Rows from block 5 of a small class-conditioned image flow-matching model, named by matrix and row number. Rows with one number belong to one neuron. Each number is 128 + 24 x the weight over its row's rms, rounded and kept within 0 to 255. All counts start at 0. After the name is the row's rms in percent of the matrix's.
After each neuron's rows are labels from the 100 images, of 14976 (inputs lightly noised), where the neuron reaches its highest value: "responds to" is what is common among them; "peak on" is the class under the peak. Only what is clearly more common there than usual is listed. The data: rendered made-up planets. In brackets: how many of the 100.
# fc1: MLP up (model.blocks.5.mlp.fc1.weight, 768x128), inputs 0-127
# fc2: MLP down (model.blocks.5.mlp.fc2.weight, 128x768, transposed), outputs 0-127

fc1.71 073 [110  86 100 113 101 143 117 110 123 136 117 112 124 130 139 150  95 186 100 114 120 137  80 130 114 147 169 142 128 138 127 135 159 125 161 118 130 148 117 132  22 113 116 107 124 111 124 115 116 128 135 128 123 160 126 111 138 122 122 137 151  96 108 101 120  22 105 125 154 104  97  83 115  93 102 121 137 117 108 101 138  98 123  98 118 128 134 118  71 114 101 109 117  90  99 125 117  97 132 119  98 138 125 121  92 121 138 134 137 117 116 130 137 105  99 129 104  78 126 127 115 126 115 141 128 123 113 130]
fc2.71 068 [125 135 140 138 137 164 138 104 128 107  96  74  59 135 112 129 102 124 123 135  79 132  79 114 168 107 202  74 129 126 135 128 134 115 167 123 116 108 116 133 150 121 138 127 127 132 156 143 138 129 133 125 152 124 138 147 161 112 150 124 129 112 101 116 148 127 133 129 109 122 121 156  92 115 115 157 126 129 136 120 132 123  67 115 120 147 139 135  99 139 113 140 115 106 119 137 140 130 128 134 110  67 137 116 119 117 133 138 136 140 141   0 119 120 132 130 118 149 129 122 119 125 131 109 109 128 139 114]
responds to: crescent (99); glowing rim (78)
peak on: planet (98)

fc1.419 074 [150 169 143 112 107  96 141 151 111 154 125 122 113  95 116 162 129 171 100 143 134 162 115 177 161 171 111 169 105 128 144  96 111 123 100  87 111 101 144 109 138 112 156 149 127 109 155  74  77 129 112 133 139 118 105 163 135 127  94 141 110  96 116 140 124 150 120 114 146 135 148 142 155 129 105 149 101 112  94 156 144 141 115  93 111 136 128 133 118 122 115 171 110 115 168 101  99 121  95 148  82  83 119 153 126 170 132 134 192 138 130 130 142 155 136 150 133 137 132 109  88 164 141 145 103 148 143 153]
fc2.419 090 [126 125 178 142 117 118 113 118 121 129  90 121 116 155  92 156 138 110 142  86 117 114  82 111  72 157 151 104 159 145 132 131  97 111 123 116 127 135 129 162 146  95 156  85 123 149 151 123 113  77 119 117 173 118 108 157 140 120 111 165 116 147 137 119 128 105  89 150 151  99 100 121 125 137 116 130  93 121 138  83 143 133 114 127 107 127 107 112 154 138 122 173 102  97 109 120 127 136 126 106  98 133 129 100 144  91 163 122 163 102 161 145  84  98 138 104  89 108 109 154 135 105  72  98 142  93 155  90]
responds to: polar caps (69); full (68); lava world (50); kind: ocean world (43)
peak on: planet (98)

fc1.67 146 [135 119 122 163 141 144 162 139  87 141  64 138 122 145  87 117 112 124 144  79 132 134 135 150 129 124 124 131 121 125 114 132 147 148 127 147 131 163 147 138 127 134 157 104 114 140 127 118 127 159  83 144 107 123 148 109  99 133 107  83 156  97 125 118 116 130 124 143 119 146 128 141 122 129 238 129 103 188  94 131  84 107 158 137 106 105 129 160 133 117 108 130 123 131 126 134 151 131 152 151 112 121 175 115 125 178  99 127 126 108 106 139 111 112 146 115 154 136 166 142 154  95  94  62 131 106 119 123]
fc2.67 138 [126 134 129  94 119 132 102 162 157 124  82 141 143 101  78 158 134 117 132  68 124 120 126 122 114 135 118 132 118 132 165 140 130 149 124 155 139 107 145 121  97 121 105 112 134 132 122  99 151 161  69 150 141 115 114 132 148 129 165 173 156 107 133 125 131 123 132 168 134 153 134 122 134 161 209 121 128 176 154 119 166  80 166 145  88 139 136 159 117 136 120 136 132 149 124 115  98 125 102 167 107 148 155 123 134 161 174 132 120 108 164 132 113 111 138 106 155 131 171 110 149 130 101  64 135 131 139 116]
responds to: polar caps (56); cracked ice world (33)
peak on: planet (58)

fc1.483 072 [124  90 141 142 154 115 153 144 138 124 115 136  73 136  87 112  74  68 112 177 114 105  77 127  98 107 132 171  90 148 170 106 109 107 102 124 116 160 131 134 178 122 127 129 105 161  93 119 149 119 138 111 126 172 134 122 124 140 122 146 103 145 133 153  62 142 144 108 197  95 117 155  80 142  98 143 131 113 114 125 115 125 139 134 115 128 110 106 117 152 160 122 106 135 121 112 102 151 135 122 128 111 151 161 139 176 112 101 114 141 128 140 152 113 122  95 129 141 145 111 121 121 119 125 145 141 154 156]
fc2.483 045 [ 62 129 117 118 121 156 128 105 118  88 131 110  96 145 133 148 101 137 142 133 110 100 102  99 166 171 123  86 131 108 106 155 178 128 128 148  69 147 105 132 128 140 119 132 121 124 146 156 106 149  93 116 179 104 124 119 117 145 125 132 135 119 139 115  22 114 117 137 131 117 112  84 189 128 138 177 117 142 127 124 133 147 101 140 131 126 108 125 163 111 120 130 145 112 127 119 125 183 103 135 144 110 134 118  81 129 109 114 160 129 118 105 140 111 117 138 151 155 175 110 123 121 119 134 130 118 117 109]
responds to: ocean world (100); gibbous (53)
peak on: planet (96)

fc1.187 143 [ 96 118 144 173 152 120 136  83 107 151 117 172 133 132 152 131 136 127  72  94 126 111 132 109 128 144 120 138 148 155 149 145 105 106 125 158 112 113 113 137  85  96 141 129 131 179 121 102 146  88 129 143 131 139 125 141 128  73  90  86 161 155 114 126 118 118  99  99 135 168 135 131 124 115 139  91  54 164 149 121 146 117  92 122  92 157 177 159 129 164 174 163  93 140 141 138 153 124 101 133 151 112 133 113 129 155 141 112 126 139 174 126 111  95 148 128 145 131 110 152  94 140 148 141 123 133 132 117]
fc2.187 223 [140 117 110  99 110 123 119  59 149 106 105 170 135 131 147 138 124 118  81  89 125 119 132 133 132 116 129 137 113 100 107 147 106 108 133 157 133 146 106 124 140  87 117 126 134  91 129 100 115  94 129 135 129 138 119 119 132  62 189 166 146 147 104 128 122 126 111  97 136 169 137 117 127 113 135  95  88 160 105 124 115 105  72 112  95 113 175 154 145 101 161 103  65 139 146 120 102 146 158 129 155 134 127 102 119 149 122 111 131 124  68 127 124  89 163 133 140 124 102 103  93 142 157 138 125 127 135 117]
responds to: ocean world (80)
peak on: planet (60)

fc1.82 076 [115 180  90 109 141 138 131 129 125 136 139 123 160 135 132 130 137 136 159  80 127 144 105  89 157  86 219  86 167 134 105 112 113 112 145 126 144 156 150 130 108 119 130 104 114 121 128 129 149  97 113 117 116 109 110 136 125  85  94 136 143 144 166 127  97 148  99 124 106 140 105 138 114  90 132 133  91 131 127  90  77  93 103 163 171 154 118 100 137 138 101 121 135 153 159 113 139 106 124 102 115  95 118 144 126 113 104 110 140 135 126  60 133 118 110 145  94 141 119 139 148 142  94 155 119 113  87 134]
fc2.82 062 [173 122 105 134 131  59 130 132 146 140 110 135 117 134 115 129 124 131 124 154 111 119 138 145 134  96 111 121 154 159  87  76 102  94 153 117 159 140 122 147 138  98 129 143 134 136 101 140 162  99  88 127  90 143 178 139 186 139 133 124 116 102 128 170 115 194 123 123 104 108  88 147 151 128 140  95 116  88 170 147 126 126 134 111 100 139 107 114 130 109 142 136 105 130 125 150 156  97 139 130 138  93 121 114 144 156  98 132 128 148 158  58 110 164 153  93 131 151 131 149 109  88 145 113 112 120 142 131]
responds to: cracked ice world (70)
peak on: planet (76)

fc1.394 152 [127 145 102 112 143 116 117 138 117 151 128 134 147  23 133 135 122 126 160 126 126  96 117 125 134 119 133 126 123 130 128 127 112 157 114 146 138 128 126  90  84 145 133 160 112 118 162 142  86 122 141 129 118 139 119 163 143 100 104  54 115 115 171 147 122 133 130 168 131  82 189 111 122  98 118 145 125 151 132 126 120  94 121  86  89 152 126 170 136  98 115 140 158 162 116 156 141 110 122 130 115 117 138 180 129 143 127 121 133 122 107 130 151 142 123 148  97 135 153 125  97 121 130 183  70 136 134 154]
fc2.394 130 [132 136 149 155 125 136 149 142 112  99 114 126 126 200 140 141 141 137 162 139 123  89 133 138 141 132 119 124 129 166 126 123 117 164 125 155 127 138 120 164 190 162 148 170 120 126 152 148 149 135 140 123 130 137 126  77 121  87 154 184 109 117 175 122 128 121 117 173 114  73 179 147 119 117 135 137 126 159 108 139 152 114 122  84 104  99 150 176 119 138 124  92 149 187  99  83 102 130 117 139 132 108 151 148 138 163 138 132 130 127 162 138 145 151 142 126 126 132 137 118 123 122 120 183 164 142 114 141]
responds to: lava world (46)
peak on: planet (90)

fc1.253 142 [112 140 100 132 170 116 142 153 152 103  88 115 123  55 182 110 143 117 105 108 130  97 121 118 128 102 122 136 134  90 122 109 107 158 125 145 104 143 148 167 118 138 107 117 101  92 111 122 155 160 118 136 119 140 107 165 118 129 135 141 175 167 104 105 124 111 146 142 139 149  86 127 120 161 108 104  64 123 128  88 116 169 171  93 110  89 114 143 141 101  94 152 111 153 175 143  99 120 150 136 131 108 103 138 137 129 123 131 140 115 153 121 107 127 121 151  81 126 115 136  75 154 148 131 105 124 162 131]
fc2.253 220 [119 140 155 129  77 128 111 163 111 143  91 111 123 184 194 141 136 127 102 131 126 102 123 117 127 167 127 129 130 158 132 119 112 151 130 145 139 107 157  85 138 143 140 121 108 155 123 128  97 171 124 127 140 143 165 106 139 134 114 118 163 155  97 164 124 128 146 132 136 157  83 123 123 167 117 119  94 126 127  84 144 182 178  94 100 175 110 146 126 153 110 104 111 159 180 105 156 139 106 148 140 130 113 148 140 120 113 137 115 101  95 125 108 137 133 144  69 129 126 114  78 147 151 123 146 131 107 150]
responds to: ocean world (85)
peak on: planet (55)

fc1.251 085 [132 147 129 136 115 205 152 127 111 151 120 124 104  87 120 118 157 109 146 140 155  93  68 153 126 132 135 122 103 150 134 126 126 101 151 116 141  89 119  99  88 131 133 125 134 123 164 139 129 115  95 144 117  74 121 175 118 139 110 139 112  87 119 120  46 181 124 114 105 140 123 175  77 121 127 151 125 112 124 142 121 116 106 120 132 115 115 138 113 113 144 136 105 165 144 126 107 114 139 141 106  81 124 108 111  96 139 149 117 124 122 192 151 109 132 153 126 132 166 129 105 132 117  96 109 116 166 144]
fc2.251 093 [116 155 111 111 121  60  96 128 116 113 131 150 134 133 129 126 101 227 131 123 142 133  51 144 163 122 118 103 133 141 100  93  93 146 148 118 126 141 155 140 129 138 139 154 132 141 128 124 131 141 136 147 112 121 123 124 143 142 129 120 134 132 135 109  63 102 120 140  98 139 121 173 168 129 139 130 139 120 124 127 123 138 114 121 152 134 138 142 144 128 132 134 153 119 146 123 134  77 114 107 137  30 146 124 159 124 154  93 129 148 136 153 116 151 151 126 141  48 134 131 129 126 117 143 126 130 112 119]
responds to: cracked ice world (83)
peak on: planet (55); ring (44)

fc1.697 076 [129 150 122 125 117 112 174 152 114 122 149  91 159 171 140 159 111 100 142 180 110 113 102 124 164 130 121 103 131 183 179 113 136 128 107 130 120 146 136 105 107  99 144 126 144 129 119 121 124 116 168 154 129 144 142  64 132 179 125 152 115 147 109 173 111 116 133  99 165 155 132 110 125 153 161  94  66 138 195 125 167 121 137 122 129 101 105 118 148 137 101 127 129 113 117 119 142 132 157 175 143  92 140 131 159 123 120 128 115 137 151 150 129  92 157 159 117 159 149 129  96 111 119 137 119  98 101 129]
fc2.697 053 [107 130 110 138 156 180 138 107 107 105 105 133 154 113  87 104 110 121 136  97 108 130 117 127 161 128 121  86 103 112 113  84 135 132 136  91 125 125 133 143 126 132 124 172 135 117 136 109 139 132 190 165 133 130 110 177 130 154 117  88  92  57 139 126 122 137 160 121 101 155 128 124 121  74 133 120 109  97 120 127 117 149 116 153 128 106 117 149 148 186 123 127 130 103 144 171 112 121 120 106  99 144 152  82 155  90 152 109 114 146 115 164 133  86 123 152 145 159 121  97 143 112 143 103 113 154 161  91]
responds to: ocean world (86); full (55)
peak on: planet (99)

fc1.733 098 [ 71 120 142 125  99 175 107 115 117 140 132 174 123 150 201 121 145  87 122 119 120 156 115 114 145 153 131 128 124 152 124 128 127 151 127 133 116 134 126 148 148 120 133 135 124 141 114 146  80 164 124 131 135 122 131 137 112 110 121 120 136 104 130  84  78 106 139 135 145 123 111 134  99 147 134  94 138 114 107 116 115 110 133 114 171 119 106 151 116 121  77 137 154 154 132  99 113 140 175 119 137 152 120  70 145 114 184 118 135 104 117 129 229 118 102 106 136 112 138 144 116 113  97 123 135  90  85 115]
fc2.733 111 [109 106 117 148 150 170 149 107 127 120 127 176 135  96 209 141 103 105 102 131 132 153 136 150 126  91  99 132 135 105 137 144 136 155 126 154 105 128 120 109 131 132 131 122 119  82 134 143 172 162 150 127 143 115  92 125 143 121 108 124 112 102 150 137 150 109 138 132 128 139 128 119  97 169 146 145 126 120 155 103 135 117 123 122 180 136 118 164 135 153 101 107 168 132 111 156 136 138  72 139 122 121 124  88 154 113  93 100 117  92 141 120 226 111 114 134 169 116 131 120  97 122 110 126 111 109 163  98]
responds to: cracked ice world (95)
peak on: planet (93)

fc1.627 104 [119 127 125 110 118 138 145 107  98 154 127 168 129 134 135 136 128 109  80 158 131 163 127 128 150 129 137 120  98 137 151 128 121 121 114 126 110 114 112 151 149 131 122 148 145 132 109 140 131 160  81 125 156  97 112  99 143 146  88 181 151 142 156  93 140 109  75 143 160 122 132 129 125 140 130 101  49 104 100 150 132 118 109 153 161 166 119 136 131 106 107 165 127 142 101 119 132 148 135  98 143 124  90 120 123 155 180 107 153 110 130 125 132 158 121 166  70 142 128 127 146 142  68 103 108 128  58 112]
fc2.627 127 [112 144 128 144 141 137 109 112 138  82 136 184 117 102 173 115 139 107  98 162 103 160 118  97 138 111 120 131 152  96 107 145 125 128 144 155 116 137 105 111  99 135 122 160 133 110 129 144 106 161  96 126  97  90 124 128  99 166 141  70 148 133 183 136 147 121 100 134 115 142 154 128 113 152 145 114 100 136 114 164 124 128 119 180 187 116 140 174 126 168 101  95 140 140 116 125  95 106 123 134 128 113  97 162 115 168  85 112  99 119 130 125 148 166 130 157  86 133 136 110 128 126  76 123 115 135 170 122]
responds to: ocean world (100)
peak on: planet (99)

fc1.422 085 [178 140 126 164 113 137 148 137  93 145 155 148 132 128 157  90  99 142 120  96 128 104 128 167 147 153 155 119  99 107 117 149 133 122 122 117 148 131 123 199  67  72 130 116 112 106 110 125 134 143 122 105 145 139 132 133 138 153 116  35 132 151 131 148 131 138 170 130 131 140 157 119 149 142 150 147 109 150 114 106 157  89 121 159 117 113 100 128 131  92 108 125 120 147 148  89 123 142 190 146 145 106 138 158 138 119 137 112 124 162 111 120  99 131 152 147 106 155 117 146 125  78 120 102 110 147 156 137]
fc2.422 061 [117 125 129 166 150 126 146 108 108 124 109  83 105 132  72  99 124 139 138 117 136 139 144 137 127 149 126 117 126 109  78 110 133 136 128 134 125 138 166 168  91 153 149 129 124 125 134 112 118  96 130 158 118 133 135 178 115 119  99  67 151 125 109 178 137 126 104 130 131 103 115 124 134 142 109 161 139 120 147 124 140 128 133 139 154 103 170 140 147 122 144  95 135 146 103  61 132 122 195 152 106 121 122  65  94  92 129 135 116  73  97 133 156 138 159 127 146 119 145 174 122 170 173 127 121 138 116 149]
responds to: lava world (97); glowing rim (68); polar caps (56)
peak on: planet (99)

fc1.616 068 [177 110 107 112 116 120 123  95 114 137 103  81 194 145 114 158  83 135 102 151 124 160 114 150 163 116 151 171 102 135 149 109 153 122 129 129 191 159 122 131  90 147 136 110 113 100 164 135 131 136 120 122 100  91 138 100 118 121  85 123 122 100 111 115 142  62 115 105 117 101 134 113 120 138 126 185 112 120 139 144 147 141  94 105 116  96 111 149 124  97  98 104 124 140 110  87 124  95 123 115 137  99 145 128 105 124 111 118 118  98 141 176 136 153 134 145 133  82 157 129 135 123 115 116 144 109  86 145]
fc2.616 065 [ 97 121 115 119 125 181 111 134 112  76 133 115 147 108 155 128  96  93 130 122 101 131 109 130 107 102  97 101 122 120  89 154 127 150 132 167  88 130  96 118 110 150 150 128 147 126 149 133  83 168 108 146 140 130 122 119 130 112 114 119 167 145 107 113 122 117 139 164 128 139 133 213  99 140 147 145 160 151  95 124 138 129 122 139 149 108 143 152 101 124 126 124 142 146 131 111 103  85 109 161 102 148 156 156 166 131  97  99 103 135 137  54 141 127 152 114 152 194 152 115 140 131 118 128 115 100 108 150]
responds to: crescent (100); glowing rim (75)
peak on: planet (100)

fc1.185 064 [110 118 130 121  94 101 141 142  96 145 130 140 125 116 132 130 163 138 155 106 134  98 156 124 145 114 139 205 102 145 113 119 147 116 157 126 144  87 122 131 247 121 157 123 107 153 134 146 124 145  96 130 116 128 145 190 148 113 118 117 100 142 125 124 111 105 127 105 106 151 110 145  96 125 145 139 149 134  92 112 106 133 128 120 126 131 113 100 134 132 103 120 104 141 153 130 108 106  92 141 118 107 116 123  98 138 126 112 139 142 148 163  87 139 102 142 100 125 144 114 105  46 112 160 139 154 117 149]
fc2.185 108 [166 154 125 106 100 138 114 128 115 147 121 168  86 125 131 117 193  94 145 128  81 159 137  83 129 124 152  96 100 133 152  94 115 150 119  89 168 131 194 148 134 117 112 143 120 140 113  90 154 112 184 101 103  91 132 129 132 150  92 113 139 127 169 119 103 153 122 126  70 143 116 138 127 132 136  77 116 114 130 119 123 126 138 163 120 136 140 128 113 138 137 128 151 132 111 141 114 116 121  80  54  87 139 107 127 134 166 140 101 128 139 133 110 104 133 139 104 143 101 134 144 123 128 144 139 144 127  89]
responds to: cracked ice world (73); half lit (59)
peak on: planet (98)

fc1.314 084 [155 157 129 122 154 124 121  89 133 135 155 120 154 166 110 129 130 118 212 142 122 121 148 115 177 113 130 113 137 115 171 136 101 119  93  99 162 154 124 152 180 163 140 131 127 172 133 107 136 119 114 130 115  86 111  90 113 113 142 163 144 123 136 156 127 114 124 160 110 174 110 122 133 133 105 142 168 168 143 139 103  93  98 130 169 108 143 153 156 114 154 135 105  92 129 135 124 158 114 116 138 112 102 105 184 108 129 129 121 101  88 148 105 110 166 113 127 161  96 148 108 143 124 106 110 143 164 113]
fc2.314 055 [122 146 164 102 104 123  83 100 111 104  96 132 138 120  94 108 146 112 195 160 103  85 109 131  63 129 121 162 107 163 120 127 110 128 105  91 158 160 149 119 162 148  95 139 105 120 137 120  79  90 109 119 155 110 158 136 172 148 139 129 171 138 139  97 167 125 133 170 122 125 106 119 116 114 118 124 132 184  89 118 133 121 140 140 113 141 125 112 111 122 131 123 151  85 110 108 139 117 159 132 139 135 150 166 152 121 102 153 140 123 135 130 107 113 126  73 170 118 118 114 129 152 158 137 147 158 104 121]
responds to: lava world (85)
peak on: planet (71)

fc1.677 086 [198 125 124 125 135  55 123 110 125 121 112 111  96 131  95 110  77 193 138 135 130 140 154 137 186  87 129 111 115 126 137 118 108 130  64 115 148 134 150 144 101 120 141 119 134 119 111 113 157 107 142  98  98  92 153 124 118 122 151 125 123 131 146 134 167 127 132 108 155 134 134  89 189 135 117 144 114 142 111 116 129 126 122 137 123 136 129 114 115 113 129 106 139 134 112 118 156 144 113 123 155  60 142 132 133 139 137  96 101  91 106  84 107 129 151 137 109 208 110 128 134 130 137 116 129 129 104 123]
fc2.677 128 [187 157 138 139 140  37 138 128 131 123 124 122 124 128 121 150 195 174 120 125  82 106  94 100 115 124 157 127 158 138 104 127 112 113 176 130 141 164 117 129 129 117 124 137 128 140 180 136 157 117 110 130 139 107 133 132 146 135 133 130 117 116 122 135  60 114 124 115 163 129 120 180 202 109 121 131 118 124 143 123 130 119 121 114 120 143 119 125  96 125 122 134 116 124 139 122 130 127 131 145 124 156 117 134 129 122 130 171 134 117 146 187 124 123 148 130 119 225 164 135 129 128 132 118 128 115 136 137]
responds to: lava world (100)
peak on: planet (99)

fc1.428 085 [176 125 128 103 129 127 156 117 141 144 155 138 125  79 116 142 118 162 161  69 145 104 120 152 124  89 137 127 102 122 136 129 117 114 136  98 157 131  80 129 171 154 113 150 146 165 162 104 139 127  96 133 148  70 116 115 142 151 107 158 137 155 132  99 113 152 104 114  99  96 161 124 138 133 109 135  72 122 164 145 145 131 110 123 135 149  63 140 121 111 108 166 136 160 141 147 153 138 164 156  96 124 114 113 119 122 117 123 135 115 117 124  84 153  90 116 107 143 129 126 104 165 120 138 127  80  87  96]
fc2.428 072 [110 132 142 106 153 128 160 153 161 129 101  96 121 137 106 147 123 106 114 168 121 139 109 151 130 110 112 133 122 152 112 134 123 124 142 143 141 150 158 116 190  92 116 121  98 178 122 146 149 124 157 112 160 140 119 135 182  88 118 138 137  97 130  84 129 117 129 137 121 145  93 131 126 130 132 139 155  93 196 104 159 130 120 125 102 137 173 118 141 120 125 163  96  89 103 142 169 139 162  71 167 146 146 163 137 117 132 121 142 124 126 115 126  84 187 131 133 110 134 159 152  80 130 104 141 152 123 161]
responds to: polar caps (55)
peak on: planet (59)

fc1.232 110 [127 155  95  61 106 147 112 144 138 147 112 107 127  73 130 117 142 127 132 139 124 102 117 165 137 129 134 125 152 132 160 104 111 141 132 180 140  92 103 126  87 155 132 161 126 148 162 102  83 132 132 125 134 135 122  91 125 133 114  61  61  62 142 128 110 146 128 137 136 157 151 129  93 155 116 141 108 156 112 116 127 111 116  99 143 125 129 128 115 142 134 138 141 175 123 156 128 114 178 117 128 129 107 177 115 148 139 139 111 142  91 133 179 160 147 140 127 119 165 116  99  91 139 133 101 123 119 147]
fc2.232 123 [135 132  58  54 106 115 129 127 145 136 157 150 130  86 146 110 144 136  91 118 131 158 126 123 120 111 129 127 161 142 143 142 138 100 124  80 141 123 166 120 108  91 105  85 144 174 144 135 135 152 125 121 125 103 140 116 118 133 112  56 156 191 125 137 113 127 115 132 157 124 105 141 125  95 155 133 125  88 121 156 130 104 137 150 125 123 119 127 123 148 126 144 119  77 151 184 141 116 182 142 101 114 121  93 138 127 148 142  97 128  78 133  91 103 119 141 122 131 118 148 158 146 143 118  94 128 146 121]
responds to: cracked ice world (67); rings (60); full (56)
peak on: ring (29)

fc1.226 064 [111  94 121 105 112 110  61  97 115  67 131 129 107 164 128  92  92 115  94 169 137 100 135  96  57 129  85 139  99 117 118 138 113 114  83 122 140 137 118 121 145 126 116 131 108 126 103 167 130 131 118 105 107 134  99 118 132 109 159 162 112  95 109 109 154  96 135 140 148 121 117 133 168 120  97 115 144 130 133 158 108 118 108 126 121 109 133 119 158 125 147 101  98 113  89 118 148 135  85 133 151 159 107 123 143 100 122 142  96  73 101 115 130 120 133  91 127  85  98 127 102 131 156 122 179 151 120 128]
fc2.226 068 [127 133  93 139 113 144  95 177 131 106 155 143 102 132 169 107  85 133 136 133  75 119 128 139 157  43 135 120 139 123  97 108 109 134  84 142 126 158 120 131 112 125 117 138  96 128 131 105 187 156  99 176 109 173 156 143 121 116 145 138 107 117 115 142 140 139 127 102 125 124 126 131 102 115 154 135 117  86 177 123 177 116 138 103 137 145 129 137 130  96 121 112 137 125 154 142 165  99 139 141  81 112 109 145 157 127 129  84 112 177 110 118 130 160 126 111  98 167 137 165 113 119 103 124 143 121 149 150]
responds to: lava world (90); crescent (84); rings (83)
peak on: planet (100)

fc1.270 072 [126 104 154 151 149 181 113 108 134 140 111  89 171 120 128 116  87  80 152 134 145 131 102 112 182 195 111 126 122 119 152 127 120 109  69  99 119 176 112 179 125 156 131 116 129 139 146 140 155 108 109 150 135 167 154 132 107 111 131  87  99 139 105  95 158 100 110 146 110 145 118 152 119 118 130 154 187 142 138 120 106 156 161 100 133 127 122 115 118 150 138 135 156 177 128 108  99 156  93 125 116 143 148 128 142 120 106 133 166 121 117 137  79 123 138 131 149 124 117 162 117  97 142 131 159 110 120 136]
fc2.270 065 [125 115 127 106  44 125 149 131 146 166 148 113  70 133  64 145 119 154 118 124 103 105 133 149 118 112 158 134 181 164 117 141 102 110 161  78 130 164 132 143 115 171 130 104 130 176 118 127 122 135 133 106 141 154 125 149 108 145 114 134 135 148 135  66 114 124 100 158 137 138 124 142 127 109  94 141 111 113 121 123 175 129 121 184 109 116 155 138 133 118 139 157 122 112 112  94 127 102 139 122 108 178 146 128 125 146 157 166 152  93 141 142  95 125 145 124 135 142 116 129 167 130 105 101 146 149 104 145]
responds to: polar caps (94); ocean world (63); gibbous (51)
peak on: planet (97)

fc1.355 095 [ 91 154 136 111  94 156 124 134 114 115 184 133 138  81 135 112 153 126 124  97 125  98 170 118 155 129 131 131 125 142 121 147 126 133  98 105 100 122 138 152 166 137 134 135 138 113  96 120 116  98 133 109 138 126 102 136 173 139 110 117 116 162 133 142  93  73 123  91 124 115 143  77  86  97 100 111 115 117 160 138 110 123 177 107 133 115 143 116  95 132 100 126  97 106 150 175 146 117 130 107 115 104 125 124  97 160 108 129 112 127 151 192 100 118 103 139  78 141 142 101 141 177 165 165  89 143 122 136]
fc2.355 058 [172 126 117 132 121  99 135 168 114 142 141 145 176 116 161 109 124  98 153 119 154 155 122 117 100 135 159  94 129 108 145 125 145 160  95 133 115  98 131 138 128 147 107 114 154 134 102  94 113 134 156 136  92 155 116 115  95 146 103  97 146 116 143 135 126 207 169 117  84 136 126   8 128 129 125 100 171 101 107 131 122 125 167 131 152 123 135 159 154 152 140 119 144 140 130 135 129 135  86 127 133 118 114 115 122 123 107 118 108 131 113 138 149 116 119 139 127 150 115 146 156 166  90 131 145 116 120 135]
responds to: ocean world (43)
peak on: planet (78)

fc1.527 076 [203  99 115 116 139 149 125 112 156 147 105 141 156 109 153 130 110 153 160 135 151 155 117 175 149 108 128 100 113  94 144 104 126 113 139 101 163 153 121 125 146 128 147 170 122 131 151 152 121 146 109 152 126 101 169  95 120 160 120 124 113 139 130 116  86 153 148 114 130 113  93 105 142 135 144 181 123 114  95 103 112 112 156 119 140 143 123  99 116 110 149 107 111 168 121  89  73 131 109 120 103 113 158 108 101  89 148 115 150 134 113  94 138  96 149 143 136 151 145 134 148 191 111 133 176 148  91 146]
fc2.527 044 [ 89 134  91 118 152  83 136 136 120 117 137 137 163 134  85 114 148 108 103  97  69 128 147 153 163 138 120 153 111 100 122 135 157 137 151 173  74 118 105 152 123 109 116 111 120  93 167 113 113 135 112 133 123 104 114  96 148 107  98 121 130 132 103  99  85  96 124 106 170 120 133  90 144 150 107 188 104 163 120 162 106 179  79 133 118 164 146 141 160 133 126 129 134 134 118 131 112 166 124 110 111 123 139 139 136 159 186 119 154 147 104 125 117 141 134 158 125 142 131 105 110  90 111 106 137 153 131 125]
responds to: polar caps (70); full (64); ocean world (59); kind: lava world (40)
peak on: planet (96)

fc1.700 059 [106 127 113 147 131 133 127 134 123 140 124 105 119  93  90  94 100 120 105 131 118 128 103 128 160 146 143  65  96 124 152 112 113 123  85 125 158 140  72 144 100 167 133 104 141 130 158 156  98 129  84 162  83 140 157  88 149  95  81 150 109 140 112 130 130  97 117 124 128 133 124 137 137 140 100 150 121 133 106  88  78 109  94  94 143 126 130 131 188 129 123 131 143 111 142 122  79 146 124 130 131 123 128 134 148 117 146 131 151 154 118  35 162 144 126 125 137 132 157 114 112 104 114 125 124 147 165 129]
fc2.700 060 [143 154 120 117 105  97 135 139  65 115 124 150 148 118 121 128 127 161 134 134  81 184  90 169 110  95 158 170  84 142 122 131 116 144 103 151 150  87 139 122 101 127 158 143 153  97 149 136 135 122 147 129 105 163 126 105 142 148 113 109 136 107 190 121 146 135 145 154 125 172 102 119 111 158 152 130 159 133 147 155 111 142  89 172 148 105 145 156 122 122 144 124 166 163 152 110 140 119 129 103 119 130 115 134 147 146 114 138  96 144 134  92 136 142 140 162 161  65 124  84 145 114 132 154 112 126 104 103]
responds to: ocean world (83); full (71)
peak on: planet (100)